From a checkpoint of a small image captioner.
Model: 64-pixel images, encoder arch vgg, encoder activation gelu, encoder depths [3, 6, 3], decoder layers 6.
Training: adamw at rate 0.00093, 12500 steps, batches of 128.
Rows from block 8 of the image encoder of a small image captioner, named by matrix and row number. Each number is 500 + 25 x the weight over its row's rms, rounded and kept within 0 to 999. All counts start at 0. Numbers have three digits each.
After each channel's rows are labels from the 100 images, of 14976, where the channel reaches its highest value: "top examples" is what is common among them. Only what is clearly more common there than usual is listed. The data: rendered dice on a table. In brackets: how many of the 100, against the usual share in percent.
# conv: 3x3 conv (encoder.blocks.8.conv.weight, 192x192x3x3, each kernel summed), inputs 96-191

conv.18:481508475530497519523480520489538515450488540510477455544525525470495520485489511531489565451484465480500412510476504463481533531473507488476538519472539489516508453516543492471498492473514517501491487528456493507495503470498447461511523457460467504509486503500496521476467480522500498508
top examples: four on top (79 vs 30.2)

conv.138:487417488509487489496495498501409462488499489522506472499653498496519496465477495530499488491499510496476504459522492501502482491507537463491522459495505494497466496515487502478500544507506511497507495412516522499515511512489496487427485500502490495500506514490512459507517492494511508490
top examples: orange die (91 vs 16); one on top (89 vs 30.1)

conv.151:458498466477459463439506481479477483494470488474470498450474492482495493503491475473484446481457494479475486484533458447493487485533490500452492483505451505488495506503447458444503472471476453493540490491490489473512496470480472492504508467492467484508473450501484465472499486488505485463
top examples: six on top (100 vs 29.6)

conv.76:507570508451492516504495509491614518495504515547500512487406491514525544512476491477498498505491521491433501487499518509518540426480438557493543519504495479489514507547490492496509477515505486480526521483500508507463512523524501498507497478498507470497502497523495487525490501465480506521
top examples: red die (100 vs 15.8); four on top (69 vs 30.2)

conv.71:525482488474516494498467480507466493496512486459539489515480460485462456480542505453463485532517484490515505516460492510513467491519444490502485499506532480515499521482506518462447461498504500531486491447484464520460462482499505472470466490488490486499495492489455497466505500501478464467
top examples: six on top (100 vs 29.6)

conv.153:512484495491512465492469440512480460461531459490475482562493479492511450499457497461478543462497490490499485482515494496477435513480492474483480468474519481522484520475538481489490517499485501491489460501475492518510515503446492484477482488492523473424483519475479522528500500484499511471
top examples: five on top (100 vs 29.7)

conv.92:504485516523537479502492495486464480486451482497575499518513515526503497488412483512531456434489511544508490493492500490482493495515490498497499513517511482489474505477511477487487520518512493486455478496486471542498506495505469550500472539528532496500533522487498513567510477492475532461
top examples: three on top (77 vs 29.4); blue die (41 vs 16.1)

conv.99:445486456504488484466487499463491479482450481485459531510480504522519480482485496490528464484492505470482471482525504464465479526518502474524474475542487499499494511493501537451478510467483483491503478521494493491505490528476510490494477533573512472517482501490484484491525478481482517506
top examples: six on top (99 vs 29.6); black die (85 vs 15.9); total: 6 (28 vs 11.8)

conv.80:540491486502476482539507490463492474497490485470501466443505502517476493485497496507493542485467445477491480503473487462492497530494499507484510499436519504511489501493504481499500477542478485510476506491507506481509449469450506498505491500550508488414558425526512502513495454473448511485
top examples: red die (68 vs 15.8); three on top (64 vs 29.4)

conv.111:522500486481472490492501470439494474458463487500489456439500476492505501473480461500484513511469487492483498486493479495485498489491464501471497486455480490493509504500461462499500494510480494491516513493494517486517507484487485480497485453524488491403529462489475491521495464497450502479
top examples: three on top (65 vs 29.4); two on top (64 vs 29.8); blue die (55 vs 16.1); red die (37 vs 15.8)

conv.39:531479521476519498512484485525506485484521494509512488524473441509477500460487479395482483485524517485455498530509501500505486456516431515494461464494529472487529507507506525467473475509506489544503499428509509507459521484510511492464513492481503471506482529522501484495523515460468477454
top examples: red die (100 vs 15.8); dice: three (65 vs 33.6); four on top (64 vs 30.2)

conv.6:498499503562495538514469489491488523486508516548498492500493514536507505471507518436531513511484530497499526504523518507522459387514480559497488483499465480473520551513498510495549499489533457492515511502487506502508511508533532495504533486487498539475521503542559494510493507484506504469
top examples: orange die (100 vs 16)

conv.108:505487456471522451515498461517492465490495479490497465565481492476488491451480484489460471505522516510467472544502458444503501485489469484436471465496528468504489501462521531460496467480474530512494470489469486474498503471475460481510480458471488490478491544479485512462464555505490487500
top examples: five on top (100 vs 29.7)

conv.22:556489492507499515546471517503502489466455488475521501548498530499477475471476504490505613471500471459453457519478504458506481522501503465509488522477556476493485484508550534458496488509505515535462490509466490465490504487474453450475479517471501503520482500493499515506489495497513514477
top examples: three on top (100 vs 29.4); blue die (43 vs 16.1); brown die (39 vs 15.9)

conv.55:544501480444514482495497481512505491488521486499486477521442453469507487502479517481481489472530493491485520516469466502520501487492453481469506503487533480514467514508489542486462458484485508517477485467470454487433483475467471477486511461462486461476491497494501510470480512494485468487
top examples: brown die (97 vs 15.9); dice: three (62 vs 33.6)

conv.98:509504495516526501494481517498511483481489500488520542559502495540509486516491505502534525490516547485487504498509557523474495503515481477560489504557511482501481483497534530511482513510499520518472486501501492507486506511486514513503461575592572487519515555488481514514534549492517515514
top examples: six on top (79 vs 29.6); black die (63 vs 15.9)

conv.146:518472495460479503490475476473484492462488479493500496472489460476493461509520540530470453512459472477417490485468488454467537502476480507467494461447513473510461502477473489418461479511514483495492500490476508466458485498498505451474452473482481496464491458491442465504496461499508502507
top examples: red die (95 vs 15.8)

conv.28:501510506498520496518485502454524470497507482500531495561497487520463484515487508484479541445488479535483509527509520531502480527498509499521457515486529469478496527492529529536500546521499489532499465495501471516526505488514502525491441553509524484498507497487478531547480444509474520481
top examples: three on top (74 vs 29.4); blue die (39 vs 16.1)

conv.17:478539510516476527511459489476535508470483514535495550504474512553536520509468484465552540490492493463467472513537524507498479506511478578484529530516504470471513515565511499496516499467503476492509527476508493502439503538517481505470510536551494490519477494537544486501509480459493526524
top examples: red die (100 vs 15.8); four on top (100 vs 30.2)

conv.62:535489539508517532508497531517518524470511518508545521547520496523490485539497525482527588527518520482510487517513557516475484502520516500565498511510530505486529477509541515497517515533546513521503517501525542510497499519537514488485489520509545518517501542498490498504520515503537528500
top examples: four on top (100 vs 30.2); white die (44 vs 15.6); blue die (38 vs 16.1)

conv.23:497577530502489509511511511503576529483493500550487530492466484491512495524487493391505513501508511523466515466501491503521532479488487519505503604504493497497507499613502492483543512518481501485520509456488495490473523516499495503500484502500493480505470501484550525525497504502490533542
top examples: brown die (100 vs 15.9); four on top (67 vs 30.2)